config.yaml
arch: "transformer"
model: "sound classifier"
dataset: "short pieces for a synthesised band: melody, chords, bass and drums"
train_examples: 26041
noise_aug: 0.002
n_mels: 80
hop_length: 160
input: "log_mel"
spec_augment: false
win_length: 512
targets: ["key"]
num_classes: 24
norm: "layernorm"
norm_position: "pre"
activation: "silu"
mlp_ratio: 3
head_dim: 32
fused_qkv: true
bias: "none"
qk_norm: false
parallel_block: false
inner_norm: false
drop_path: 0.05
subsampling: 4
layers: 14
width: 192
positions: "learned"
pooling: "mean"
loss: "cross_entropy"
init: "torch_default"
residual_init: "zero_last"
optimizer: "adamw"
lr: 0.0024
beta1: 0.9
beta2: 0.999
eps: 1e-08
grad_clip: 0.5
steps: 30500
batch_size: 128
epochs: 149.9
lr_schedule: "linear"
final_lr_fraction: 0.01
warmup_steps: 910
weight_decay: 0.02
Rows from block 8 of a small sound classifier, named by matrix and row number. Rows with one number belong to one neuron. Each number is 200 + 20 x the weight over its row's rms, rounded and kept within 0 to 999. All counts start at 0.
After each neuron's rows are labels from the 100 clips, of 14976, where the neuron reaches its highest value: "responds to" is what is common among them. Only what is clearly more common there than usual is listed. The data: short pieces for a synthesised band: melody, chords, bass and drums.
# fc1: MLP up (model.blocks.8.mlp.fc1.weight, 576x192), inputs 96-191
# fc2: MLP down (model.blocks.8.mlp.fc2.weight, 192x576, transposed), outputs 96-191

fc1.166,204,161,202,202,237,248,183,204,211,216,199,243,189,205,196,188,214,175,188,178,203,186,207,182,231,186,174,199,199,198,205,215,200,174,191,183,188,204,239,188,173,175,172,170,164,221,215,238,180,205,221,201,189,255,193,191,183,204,215,215,212,177,209,225,215,195,193,177,202,211,190,166,191,227,183,202,223,195,186,194,204,218,241,207,249,177,200,212,217,212,168,165,208,189,246,196
fc2.166,184,188,212,186,200,213,170,200,174,213,233,226,240,213,188,206,186,159,204,186,195,189,201,210,160,224,199,202,223,209,171,181,205,198,241,218,199,207,200,181,202,225,217,185,192,219,203,192,201,211,214,189,233,169,245,220,163,183,191,195,212,199,204,237,226,186,205,212,187,216,206,181,226,176,177,191,173,191,201,184,172,191,198,189,216,222,178,192,244,229,175,185,226,190,211,197
responds to: key: G major; key: E minor; key: B minor

fc1.279,226,190,204,214,204,213,196,222,181,223,194,210,157,200,208,160,179,220,161,185,180,224,222,185,223,198,145,221,197,225,210,215,224,190,188,205,226,195,245,188,178,208,166,157,226,217,184,212,172,179,195,248,211,233,209,195,226,206,218,235,207,179,204,216,205,201,199,200,193,210,208,175,189,200,175,223,246,212,188,179,227,213,196,170,210,200,223,210,254,208,184,195,205,191,199,165
fc2.279,188,222,228,223,210,190,197,206,236,188,201,176,175,215,229,177,191,227,163,213,211,229,181,216,184,209,187,191,212,207,197,226,229,214,190,218,195,226,199,184,159,187,217,226,220,194,188,167,227,200,221,207,194,203,211,201,218,213,207,212,182,221,183,194,216,198,231,188,213,245,170,213,211,199,205,208,225,204,196,222,223,164,202,191,170,188,178,182,190,186,214,222,196,180,170,220
responds to: key: D major

fc1.463,210,193,212,226,198,193,192,200,214,210,195,227,143,207,233,123,226,199,157,201,163,228,231,198,234,193,133,212,169,221,212,213,204,205,199,200,204,203,224,210,215,174,177,198,222,209,191,191,184,195,219,211,198,223,211,198,216,195,210,193,211,190,183,194,210,217,200,196,217,210,160,180,184,197,177,228,217,220,152,216,265,216,193,187,188,180,223,238,204,193,212,195,216,188,183,195
fc2.463,175,216,230,206,223,211,217,185,233,196,196,194,214,184,230,202,189,216,178,222,207,208,176,206,202,191,215,208,198,185,195,248,220,208,163,216,207,239,194,205,163,194,199,212,214,182,196,201,221,205,190,198,201,206,181,174,216,235,199,221,188,227,198,208,195,195,204,176,229,257,162,193,207,212,208,213,243,199,184,232,197,175,212,206,202,200,153,206,189,178,222,205,182,186,197,234
responds to: key: G minor

fc1.264,214,173,204,216,188,182,235,191,170,229,180,194,150,209,196,177,218,239,181,216,210,199,210,208,232,229,180,244,179,186,232,215,206,216,191,228,244,206,215,231,232,199,166,206,205,188,182,228,185,166,173,227,206,204,202,202,242,218,188,179,187,189,178,173,163,226,185,221,209,177,221,187,195,190,197,213,199,215,206,226,220,195,176,156,195,192,210,199,221,183,201,171,181,199,182,180
fc2.264,194,193,223,171,221,239,199,194,214,214,197,188,180,222,218,181,203,172,166,201,205,178,185,220,221,205,169,178,187,211,206,201,207,222,186,247,188,208,205,234,149,186,207,181,229,190,217,200,183,205,182,176,206,223,198,194,204,216,215,212,186,201,196,231,206,205,207,194,202,198,216,171,215,238,212,222,210,214,210,225,192,179,232,222,193,190,196,190,219,178,201,193,166,202,247,178
responds to: key: D# minor; bass guitar-like; key: D# major

fc1.56,199,176,212,199,185,217,194,214,210,205,194,227,135,233,235,142,224,194,170,174,200,209,242,201,213,197,132,211,206,212,201,216,212,192,202,188,200,195,222,168,184,224,176,163,222,208,192,203,199,192,231,262,193,222,226,197,232,212,197,212,189,179,182,196,182,212,217,201,219,232,190,212,188,180,176,238,205,212,190,216,261,195,176,179,190,190,199,193,223,200,194,187,185,221,220,190
fc2.56,166,198,238,179,232,163,229,214,198,203,211,183,209,202,210,216,187,199,200,231,207,196,199,203,168,190,236,216,206,190,189,224,232,228,216,221,187,238,210,189,182,197,186,204,196,223,191,207,194,211,208,200,179,189,210,163,195,220,198,185,182,232,170,223,232,190,163,199,207,188,209,176,219,221,180,193,233,227,213,220,190,184,235,211,188,181,150,213,207,173,187,215,225,166,169,201
responds to: key: F major; key: D major; key: D minor

fc1.75,193,187,211,185,207,200,213,183,213,222,207,175,145,225,211,170,201,223,189,200,208,183,193,205,225,230,179,202,192,192,228,200,211,236,168,241,209,201,194,224,157,188,199,193,215,179,193,180,199,171,182,212,222,233,215,187,238,213,209,188,181,228,186,195,199,222,203,226,220,207,213,186,206,205,190,222,185,205,221,239,239,189,159,162,158,186,207,172,203,189,216,221,178,195,196,180
fc2.75,214,168,208,201,202,210,224,214,182,232,197,188,158,222,207,166,157,186,169,185,210,183,202,202,213,184,160,216,220,212,193,188,229,227,186,232,184,201,216,201,186,229,188,177,212,190,190,195,179,189,203,211,188,209,221,167,211,231,213,181,174,195,190,235,194,203,175,191,174,179,232,174,214,184,182,194,169,224,230,191,204,187,216,206,191,223,246,188,225,202,168,197,190,203,221,162
responds to: key: D# minor; key: D# major

fc1.263,193,173,228,188,192,172,201,184,180,238,217,188,140,228,220,179,211,241,183,202,192,192,195,219,218,228,180,209,177,214,234,217,233,236,199,244,235,178,210,238,203,193,181,203,228,182,198,181,199,171,185,208,208,221,227,208,248,206,191,203,173,211,194,194,207,204,206,210,217,207,216,193,203,176,194,206,201,216,218,230,212,190,148,137,154,194,225,175,210,197,216,207,192,202,182,174
fc2.263,226,161,211,185,202,239,207,211,202,211,181,197,165,228,201,181,175,195,185,158,211,173,210,201,224,195,158,206,208,201,206,188,191,200,179,224,197,185,209,187,163,218,192,156,210,192,191,204,167,192,182,215,210,198,215,179,209,217,228,190,201,201,198,227,195,218,182,213,186,203,231,182,211,225,178,214,182,186,223,199,202,181,214,210,208,218,229,187,246,208,183,180,210,216,254,166
responds to: key: D# minor; key: D# major

fc1.214,228,227,212,188,225,150,180,200,222,207,200,188,189,210,194,188,204,223,182,213,208,216,199,203,196,201,197,198,164,219,227,168,236,214,188,210,195,210,201,232,237,171,192,234,209,175,175,189,179,219,187,184,232,206,201,208,237,185,222,183,174,214,205,218,220,184,190,208,206,173,192,197,156,183,222,220,201,191,204,230,212,174,187,227,173,211,212,204,192,200,223,211,228,180,184,216
fc2.214,222,212,197,218,199,175,190,190,220,188,206,223,195,200,209,176,226,186,183,209,214,227,224,207,189,223,177,198,187,186,194,194,208,227,212,180,203,185,170,218,251,161,211,207,182,169,205,218,216,218,204,167,185,228,182,213,211,199,184,174,214,150,179,166,192,184,220,193,226,196,148,230,184,199,213,225,173,182,202,238,242,190,195,210,184,160,218,223,178,196,230,227,215,204,172,229
responds to: key: G# minor; key: G# major

fc1.108,213,216,226,204,179,199,224,226,201,195,199,209,175,224,190,190,176,217,189,206,222,208,229,206,193,218,189,205,189,210,253,197,245,198,192,229,209,198,196,188,183,187,185,206,208,174,197,180,161,185,195,224,234,247,216,189,211,241,218,185,162,186,210,193,198,216,192,217,208,214,184,185,172,184,222,211,197,214,207,188,212,181,175,166,144,222,160,179,216,193,204,185,206,191,189,166
fc2.108,178,169,237,171,231,186,158,184,187,222,205,213,165,258,153,186,219,175,205,223,203,203,189,201,235,211,171,197,182,209,235,176,210,224,201,241,225,215,200,247,213,196,216,208,197,205,196,216,158,183,167,155,231,185,204,215,189,171,205,182,210,217,220,219,213,179,211,219,198,189,194,174,218,203,186,162,221,211,239,213,209,189,218,202,216,213,220,174,201,190,202,204,216,183,215,198
responds to: key: G# minor; key: E major

fc1.497,204,181,215,175,226,218,159,201,235,208,185,227,169,233,235,167,244,192,171,193,178,210,214,204,250,194,162,206,152,207,231,196,194,179,198,216,203,198,192,219,218,184,188,204,209,193,192,230,174,210,209,192,212,207,170,198,218,187,214,210,223,195,163,214,192,204,200,206,234,211,181,207,182,219,167,235,197,192,196,244,248,182,213,227,221,175,193,205,222,185,215,171,210,215,215,218
fc2.497,181,215,186,185,219,214,200,198,218,198,210,215,197,220,210,183,215,177,197,235,242,210,218,166,213,201,195,207,193,197,225,215,200,177,187,153,195,216,177,170,197,153,187,204,162,191,205,227,229,230,209,205,215,246,179,202,178,206,195,213,207,205,183,198,203,201,208,170,235,204,174,188,190,210,186,223,244,203,167,204,239,215,212,207,220,152,182,207,196,160,196,200,193,183,189,191
responds to: key: G major; key: C minor

fc1.36,220,208,205,208,193,194,234,205,220,189,141,211,201,205,213,193,254,253,191,185,171,193,215,190,209,179,187,213,177,195,221,208,188,177,199,181,206,203,193,210,208,170,176,224,191,213,204,232,209,207,220,202,196,166,158,180,220,212,201,207,197,216,179,184,213,207,181,205,210,205,214,195,159,208,230,212,219,196,177,213,209,193,228,226,212,198,170,209,191,194,219,154,207,188,188,216
fc2.36,203,167,177,209,193,204,203,183,207,198,228,189,195,200,185,224,172,189,255,174,234,187,199,186,196,252,213,183,227,184,213,186,165,216,193,197,206,194,200,193,184,215,244,190,191,194,177,168,207,181,205,185,217,230,223,230,222,231,214,192,202,210,218,193,189,206,200,236,195,200,223,198,231,209,186,195,171,176,248,197,178,219,175,154,182,199,180,171,195,220,181,225,199,214,190,183
responds to: key: G minor; key: A# minor; key: C minor

fc1.367,233,198,193,257,206,206,237,211,180,221,163,198,200,191,196,194,176,218,192,204,210,193,213,196,192,185,194,257,201,189,192,197,244,181,177,198,221,209,235,199,180,231,141,190,178,211,176,222,161,182,186,230,193,209,202,175,225,221,201,183,159,180,198,216,217,189,171,213,177,192,191,190,179,186,178,209,256,193,180,180,201,190,224,198,204,207,201,211,210,201,180,184,209,198,187,220
fc2.367,204,183,177,205,190,225,185,178,177,219,239,245,204,193,226,194,198,185,218,223,226,211,236,189,189,237,197,202,213,209,200,215,205,185,242,187,228,188,170,177,208,191,189,191,193,204,222,200,191,229,209,211,202,225,213,220,151,215,177,159,224,177,222,185,210,212,204,178,211,237,141,209,171,195,179,214,194,211,189,189,238,231,188,158,206,196,214,228,214,220,197,196,209,210,197,192
responds to: key: D# minor; key: G# minor

fc1.529,188,206,227,200,198,202,218,187,218,203,224,207,167,197,229,185,214,200,182,199,215,231,221,232,198,207,172,181,165,237,194,244,207,238,205,225,208,205,191,232,221,185,212,195,246,183,202,177,223,208,205,199,195,237,183,170,218,231,185,199,209,161,202,175,191,199,204,171,210,217,185,201,199,200,232,215,197,210,196,238,212,184,167,194,140,187,196,195,186,205,227,202,183,195,193,209
fc2.529,183,196,206,175,170,161,174,221,188,169,182,174,189,227,177,185,212,179,176,185,181,214,183,236,180,174,184,202,242,218,198,191,219,221,248,236,216,188,184,203,195,233,191,249,230,204,236,175,193,223,207,188,203,195,211,214,202,172,175,208,180,206,193,170,209,167,237,206,216,215,214,252,202,159,241,180,184,192,201,203,197,187,186,207,154,228,211,175,192,197,219,246,216,196,183,198
responds to: key: G major

fc1.178,186,155,194,190,211,193,169,198,168,210,205,181,190,200,196,190,194,233,192,195,186,209,177,231,199,194,195,206,222,208,211,196,206,214,235,229,247,188,207,222,189,238,190,198,215,226,230,207,179,184,171,192,198,195,210,234,208,163,177,219,219,194,211,183,200,188,215,220,179,220,216,229,205,194,196,177,219,199,229,204,192,218,147,145,216,222,250,181,241,215,223,219,208,217,191,211
fc2.178,199,207,206,186,188,214,215,243,199,162,162,188,181,207,185,176,171,237,176,199,215,203,205,183,184,174,175,228,184,185,207,225,204,212,195,181,178,200,186,165,158,188,175,184,205,187,182,194,175,228,194,213,211,202,225,192,198,234,197,211,178,233,203,170,233,185,196,199,202,228,201,166,215,228,175,199,185,219,185,188,204,201,170,206,187,238,190,189,193,178,218,220,204,231,203,201
responds to: key: F major; key: E minor

fc1.261,204,182,213,205,197,203,190,224,195,197,172,229,165,203,229,137,207,186,146,189,171,232,229,212,212,166,133,220,207,226,186,215,213,209,199,237,188,214,200,194,180,217,172,165,224,214,214,215,204,227,216,235,181,206,185,153,185,195,195,206,217,176,184,186,208,206,197,175,189,219,184,197,202,172,189,204,198,243,170,204,258,204,215,221,193,220,210,206,224,183,194,197,210,206,196,181
fc2.261,181,206,190,237,190,210,209,202,231,179,206,189,215,175,228,220,164,231,193,194,208,226,199,205,164,178,224,184,210,185,170,236,205,198,211,192,183,222,207,164,172,223,199,196,196,197,181,182,226,192,205,228,188,204,204,184,228,245,189,204,187,205,204,186,201,181,217,178,218,250,170,221,203,215,181,215,202,182,169,219,177,192,191,192,183,194,173,221,195,194,210,235,208,222,174,251
responds to: key: F major

fc1.385,174,178,219,180,205,181,201,187,181,227,203,216,142,234,216,173,230,223,194,219,199,213,204,182,223,214,172,231,185,217,245,208,212,216,206,223,213,208,202,232,230,186,177,200,233,219,191,225,201,177,191,203,191,222,206,208,237,208,178,214,185,209,172,176,185,210,214,205,216,192,219,162,223,159,195,206,203,243,223,231,222,201,162,155,188,193,184,169,222,158,192,177,173,189,200,163
fc2.385,178,181,207,182,218,235,195,193,203,231,200,186,180,219,200,210,180,185,195,172,188,169,176,224,216,203,183,183,207,196,192,185,190,208,183,216,213,205,224,216,169,202,216,151,204,177,208,188,179,175,179,190,205,194,223,200,190,190,205,211,193,214,219,234,202,210,193,216,189,215,222,189,246,225,206,188,197,178,225,205,171,185,214,189,218,208,239,183,222,242,191,201,191,236,245,193
responds to: key: D# minor

fc1.315,197,223,231,186,190,195,223,229,194,188,187,205,194,221,210,179,215,197,158,179,191,226,226,240,186,176,180,203,171,233,199,206,236,216,211,240,193,208,178,188,220,204,188,206,235,179,236,211,200,229,210,225,215,201,202,179,185,222,184,206,179,156,176,188,192,189,212,192,214,208,191,227,180,175,234,229,187,203,172,207,210,172,193,217,157,218,195,203,209,186,234,176,207,213,186,215
fc2.315,188,181,218,179,220,171,164,204,220,203,211,174,207,237,194,222,203,184,215,204,202,197,164,228,188,212,216,183,231,242,205,171,184,215,224,238,219,225,183,193,200,217,238,243,208,229,228,189,201,209,205,156,209,174,208,225,160,159,212,183,225,220,198,197,198,195,208,219,196,194,206,218,215,181,218,178,191,165,231,204,188,186,220,210,194,217,231,183,215,212,223,198,213,166,204,201
responds to: key: G major; key: G# minor

fc1.391,205,172,207,213,206,255,191,216,231,220,196,237,178,226,228,184,190,176,185,166,200,210,217,189,217,191,164,190,200,231,206,214,194,167,203,186,169,213,228,168,192,190,175,182,194,181,207,220,203,196,237,221,183,243,182,190,188,220,225,226,212,167,195,218,205,181,180,170,213,222,203,189,189,221,202,206,200,203,192,202,212,214,232,220,216,169,193,215,244,210,176,157,206,233,215,184
fc2.391,190,193,204,186,210,209,193,178,159,251,231,198,222,194,179,192,204,164,206,232,195,189,194,200,179,236,204,239,175,203,203,172,221,223,213,232,210,184,221,208,199,220,185,175,194,232,206,230,194,181,186,196,200,190,212,192,179,200,183,183,194,192,181,210,209,208,183,221,161,149,229,157,222,186,175,197,174,204,205,184,184,206,185,184,214,194,196,173,217,200,176,211,177,192,197,172
responds to: key: F# minor; key: B minor; key: G major

fc1.102,177,177,212,203,207,223,207,200,201,231,203,173,189,198,214,191,184,264,187,207,191,182,191,187,202,200,188,220,209,191,192,227,207,199,209,189,200,187,232,195,159,194,183,222,186,221,192,212,204,186,196,211,167,196,222,220,197,213,187,196,197,226,191,223,248,177,173,204,203,214,192,167,199,235,176,201,255,208,187,209,200,226,200,154,217,189,226,214,235,184,211,202,205,199,190,223
fc2.102,170,205,209,172,196,207,222,183,202,224,245,161,200,210,194,194,173,221,193,184,205,170,173,188,187,215,183,184,208,197,175,205,202,213,169,181,195,198,193,196,195,169,217,192,190,171,183,200,242,178,192,229,191,204,223,191,187,215,181,222,186,231,175,193,209,158,203,208,218,188,197,184,239,200,184,191,191,206,202,214,200,215,174,150,204,177,200,182,224,198,211,214,165,233,184,191
responds to: key: F major; key: E minor

fc1.554,201,222,222,184,191,164,228,188,191,213,209,177,192,217,207,192,217,220,177,158,173,194,194,229,208,184,196,210,182,205,187,197,243,244,184,253,197,206,187,228,196,225,197,199,235,206,212,202,200,218,207,213,214,213,210,156,232,203,187,205,166,185,160,184,183,190,205,200,230,180,224,203,198,151,221,239,182,196,175,237,220,168,184,202,186,212,222,191,177,210,238,207,176,181,180,201
fc2.554,228,191,188,177,197,180,161,199,233,187,209,209,211,218,211,229,224,202,230,177,207,196,207,201,198,199,210,180,203,201,216,178,173,170,208,197,180,168,167,170,205,195,214,214,193,205,210,205,197,231,210,184,238,194,183,215,199,175,242,194,244,202,169,202,207,197,215,223,220,189,202,234,163,214,193,241,162,172,198,223,232,186,178,212,181,176,199,190,218,196,237,199,235,200,193,184
responds to: key: G# minor

fc1.499,201,176,192,207,198,195,193,215,226,203,192,226,172,251,217,185,231,228,197,207,212,196,227,167,238,205,187,246,200,197,245,174,193,171,193,180,221,200,201,189,169,194,173,201,182,216,189,225,176,200,221,216,228,198,194,216,229,218,226,187,191,206,170,194,212,253,197,244,219,215,188,183,160,183,170,217,201,198,210,219,235,183,197,199,202,180,171,178,224,162,193,168,210,180,202,180
fc2.499,165,221,197,196,213,205,228,173,204,214,236,169,218,193,183,236,200,216,268,192,205,164,168,192,189,223,218,179,204,162,161,215,192,199,165,186,200,191,223,218,185,196,242,178,190,207,181,204,203,197,178,193,203,203,199,196,223,218,190,218,185,212,225,220,210,204,184,204,195,194,232,188,234,216,209,186,214,174,216,203,151,193,196,188,223,192,170,170,193,241,205,208,177,205,216,212
responds to: key: G# minor; key: G major

fc1.479,228,167,212,241,186,189,192,189,217,221,192,223,172,186,245,177,201,201,187,212,200,220,221,210,225,212,177,190,188,224,213,208,178,206,232,231,209,210,205,225,245,193,191,194,236,202,191,190,236,181,201,210,169,216,173,190,231,204,207,173,235,165,198,182,163,213,181,179,206,206,219,231,188,204,202,215,183,220,217,234,213,213,189,183,162,174,206,221,221,192,189,182,200,193,191,186
fc2.479,207,218,202,168,167,210,183,215,186,184,197,196,192,201,187,157,200,231,171,205,203,210,235,183,191,194,174,206,170,225,240,206,221,185,230,180,182,174,176,198,198,173,148,200,213,173,207,177,172,204,195,214,221,216,212,215,191,205,199,204,189,211,212,187,236,202,214,207,209,208,206,212,171,219,213,209,172,233,191,208,214,223,154,184,164,204,204,183,217,175,221,196,206,222,196,173
responds to: key: G major

fc1.345,172,209,212,226,214,196,229,209,241,202,208,190,177,210,212,187,194,199,186,200,199,189,208,186,202,219,192,205,212,198,190,208,220,220,154,184,193,198,226,189,161,166,209,227,188,190,171,191,221,196,241,200,181,226,222,204,199,229,207,162,173,213,176,210,217,209,188,189,214,202,175,170,206,193,209,204,220,211,197,196,216,211,241,187,155,194,188,187,165,200,202,221,196,166,172,205
fc2.345,183,209,177,205,205,197,193,205,219,201,214,186,174,222,186,141,234,178,159,196,179,208,199,170,234,216,157,206,210,218,221,194,209,202,168,179,240,209,202,231,187,160,196,224,209,199,191,218,199,219,228,160,202,217,196,251,205,171,215,228,199,201,189,202,200,225,211,228,204,191,198,201,207,212,238,196,238,194,204,207,218,205,226,196,194,177,238,181,161,187,225,206,199,181,196,207
responds to: key: A major

fc1.136,218,189,203,189,190,205,191,215,237,206,191,213,187,230,223,195,228,236,203,201,206,193,237,171,232,213,195,236,186,200,236,178,204,166,208,190,211,203,204,166,147,186,184,189,192,223,193,215,170,183,214,220,231,218,193,199,222,235,234,197,179,214,182,187,227,242,208,243,226,213,201,166,159,213,167,233,185,196,203,222,225,183,178,202,194,183,168,178,231,165,201,173,208,187,205,175
fc2.136,165,226,195,196,205,206,229,170,200,221,250,171,207,196,182,225,194,195,257,199,209,162,176,182,194,218,205,172,204,172,159,224,214,210,170,189,206,193,226,219,188,191,233,183,190,206,167,198,198,194,185,191,208,208,209,193,221,222,187,218,174,225,224,222,219,195,187,204,202,195,231,173,249,216,205,184,220,184,205,201,168,195,198,179,216,189,186,172,191,239,203,219,174,200,212,204
responds to: key: G# minor

fc1.552,228,194,221,219,220,172,181,207,222,222,181,202,151,196,198,166,192,219,162,203,186,209,186,235,217,173,172,189,172,227,224,178,208,209,186,231,195,207,219,214,222,221,194,196,226,191,239,180,183,175,203,196,191,214,177,170,207,185,210,221,219,213,215,204,135,200,204,176,188,191,205,214,183,182,203,190,200,221,206,198,207,209,204,219,218,220,223,199,187,215,207,190,182,193,223,194
fc2.552,203,171,225,180,200,235,188,207,193,183,167,209,168,247,188,183,212,173,187,182,234,230,205,230,219,218,185,221,197,211,234,211,198,220,204,244,218,210,177,210,177,219,192,193,230,173,218,206,163,198,173,167,221,242,190,222,206,208,212,216,187,165,184,186,173,195,237,225,210,247,191,226,221,200,227,216,193,187,217,218,204,154,204,206,165,209,190,162,197,179,219,187,190,209,213,199
responds to: key: F# minor

fc1.194,217,196,217,213,198,179,188,208,206,212,176,226,158,200,228,144,216,219,167,208,153,209,245,187,246,184,143,208,163,210,233,200,199,192,199,197,192,202,220,214,228,162,167,214,194,198,182,207,189,198,224,221,187,207,209,194,206,204,222,185,208,199,195,211,209,212,188,202,227,189,192,169,170,210,182,223,216,227,170,205,254,221,215,194,199,191,206,230,202,176,202,190,220,181,195,189
fc2.194,195,207,254,187,244,192,184,191,232,219,218,225,201,202,212,168,222,182,154,220,198,224,191,245,206,212,184,216,174,213,213,213,230,223,180,240,206,222,182,210,194,197,190,195,210,200,222,222,193,203,189,171,206,214,173,173,197,223,197,211,203,196,175,211,170,184,209,172,206,214,157,191,209,195,208,227,212,199,188,237,222,159,224,222,203,192,182,194,185,196,220,200,166,175,200,209
responds to: key: G minor

fc1.523,187,204,207,217,192,198,222,234,189,195,191,199,195,187,197,178,188,177,182,233,196,237,239,180,194,211,181,212,206,217,205,191,213,205,182,193,198,211,197,188,185,207,189,222,193,185,203,201,219,183,222,214,165,206,204,205,184,225,185,183,173,184,179,190,186,204,200,198,186,173,171,219,218,185,227,196,239,234,189,180,204,215,236,182,169,194,195,213,199,165,192,204,190,184,169,188
fc2.523,221,151,158,225,199,191,167,186,215,178,189,187,177,200,153,145,216,175,157,194,217,208,206,185,197,187,164,198,240,182,220,178,212,171,203,173,228,184,199,215,196,211,190,214,196,201,212,187,174,205,183,201,218,208,196,232,196,164,222,198,218,186,217,218,193,211,205,231,201,186,195,247,189,211,219,184,233,192,224,198,223,221,201,202,188,197,225,203,176,187,206,234,234,198,176,205
responds to: key: A major

fc1.20,191,219,188,181,186,209,199,239,167,186,191,186,202,193,191,163,226,179,176,190,182,229,205,217,211,188,170,210,202,230,211,197,183,197,209,205,190,210,187,173,201,212,182,174,208,211,261,221,199,199,220,207,191,217,198,195,172,180,188,228,216,178,171,181,139,206,229,188,196,172,204,234,212,176,218,205,213,206,159,182,217,219,214,194,221,204,198,204,179,158,201,195,166,197,219,171
fc2.20,207,197,198,220,184,180,197,196,225,212,186,171,214,184,207,174,214,250,156,190,184,202,183,182,210,210,193,219,208,209,193,179,179,153,203,155,212,184,222,199,182,205,193,235,215,217,184,200,214,159,199,234,172,185,176,206,259,198,201,219,210,209,197,182,197,211,215,222,219,210,209,225,178,198,203,204,237,173,210,226,192,198,179,182,219,188,199,193,215,186,228,204,209,202,181,225
responds to: key: A major

fc1.188,214,205,227,230,217,159,180,196,233,226,214,182,194,201,202,188,211,204,169,209,199,221,187,229,193,198,180,185,183,222,203,189,231,224,186,243,205,196,200,223,214,199,211,242,224,211,219,191,201,199,197,181,204,196,185,204,216,213,205,174,194,192,201,195,182,183,207,195,213,188,187,213,173,183,230,212,205,193,203,231,200,176,212,220,167,214,225,195,184,213,230,208,205,157,174,225
fc2.188,214,188,207,200,205,181,176,186,210,204,198,209,216,201,198,204,210,172,204,223,213,217,218,212,163,204,199,185,208,199,180,195,210,233,227,220,183,179,180,228,233,178,181,227,193,185,193,210,232,237,206,156,184,190,205,217,184,194,190,168,195,170,185,196,245,168,193,188,209,184,182,233,200,205,218,199,193,204,195,229,218,205,214,222,174,165,191,235,196,183,215,216,233,198,172,225
responds to: key: G# minor

fc1.496,217,209,219,219,198,173,179,202,226,213,184,213,155,204,230,135,209,227,164,210,153,204,217,190,233,181,146,206,159,217,221,193,219,196,198,209,200,193,220,214,204,179,163,205,222,222,172,194,189,195,205,227,221,204,222,185,215,188,207,190,205,209,203,224,211,197,196,193,219,196,188,165,180,202,173,235,219,221,151,208,252,211,188,203,194,199,225,243,227,187,220,200,220,180,203,194
fc2.496,177,233,236,195,215,206,199,208,218,194,207,208,214,183,220,201,170,173,176,217,209,218,194,223,180,189,212,194,200,214,183,240,202,207,181,240,168,230,194,188,189,208,215,201,241,164,196,159,215,207,196,188,217,202,206,160,193,231,200,230,195,222,232,217,192,219,205,160,199,241,195,196,248,203,213,197,210,214,174,208,198,175,216,215,175,210,157,213,195,202,196,210,179,199,207,198
responds to: key: D major; key: D minor

fc1.332,189,185,194,176,190,212,205,174,160,210,214,207,169,213,210,167,188,213,206,236,219,180,195,193,217,223,170,201,205,188,218,216,195,210,204,210,211,207,185,203,211,185,195,168,190,172,214,211,217,206,193,223,209,218,228,191,169,175,196,198,216,223,188,185,170,229,185,200,193,210,190,198,208,176,187,191,190,233,202,176,238,226,188,151,212,192,209,209,229,189,185,176,190,211,212,148
fc2.332,260,154,207,202,197,185,172,159,193,198,180,218,203,199,205,172,215,214,176,165,206,221,210,208,198,186,173,211,178,201,197,190,166,181,209,202,186,160,167,215,244,240,208,203,217,185,180,203,205,214,167,212,210,167,190,193,202,183,210,192,224,194,181,199,197,208,207,194,217,194,174,232,193,166,179,224,211,196,185,205,216,189,176,214,213,213,205,227,242,188,203,180,221,218,198,203
responds to: key: D major

fc1.233,220,185,206,215,191,216,174,207,229,212,212,224,169,205,236,151,225,191,151,176,167,240,230,193,201,200,134,186,170,222,198,207,196,183,212,200,176,200,209,207,209,183,186,200,219,193,184,196,206,202,215,212,201,224,182,207,227,221,198,209,223,171,184,204,218,187,215,185,234,202,169,228,184,204,200,239,194,202,161,227,256,208,191,187,186,167,204,223,213,200,215,196,217,221,167,210
fc2.233,209,203,231,207,211,194,198,205,218,187,183,192,177,201,243,199,163,227,194,219,215,232,195,214,201,194,199,194,170,216,212,233,200,214,185,229,174,217,177,186,180,194,192,216,222,168,210,179,220,200,203,202,199,229,196,176,190,218,200,193,200,217,188,184,181,192,216,176,223,239,151,199,193,200,190,222,233,230,163,216,217,202,203,200,186,190,187,215,214,147,237,204,192,198,172,201
responds to: key: G minor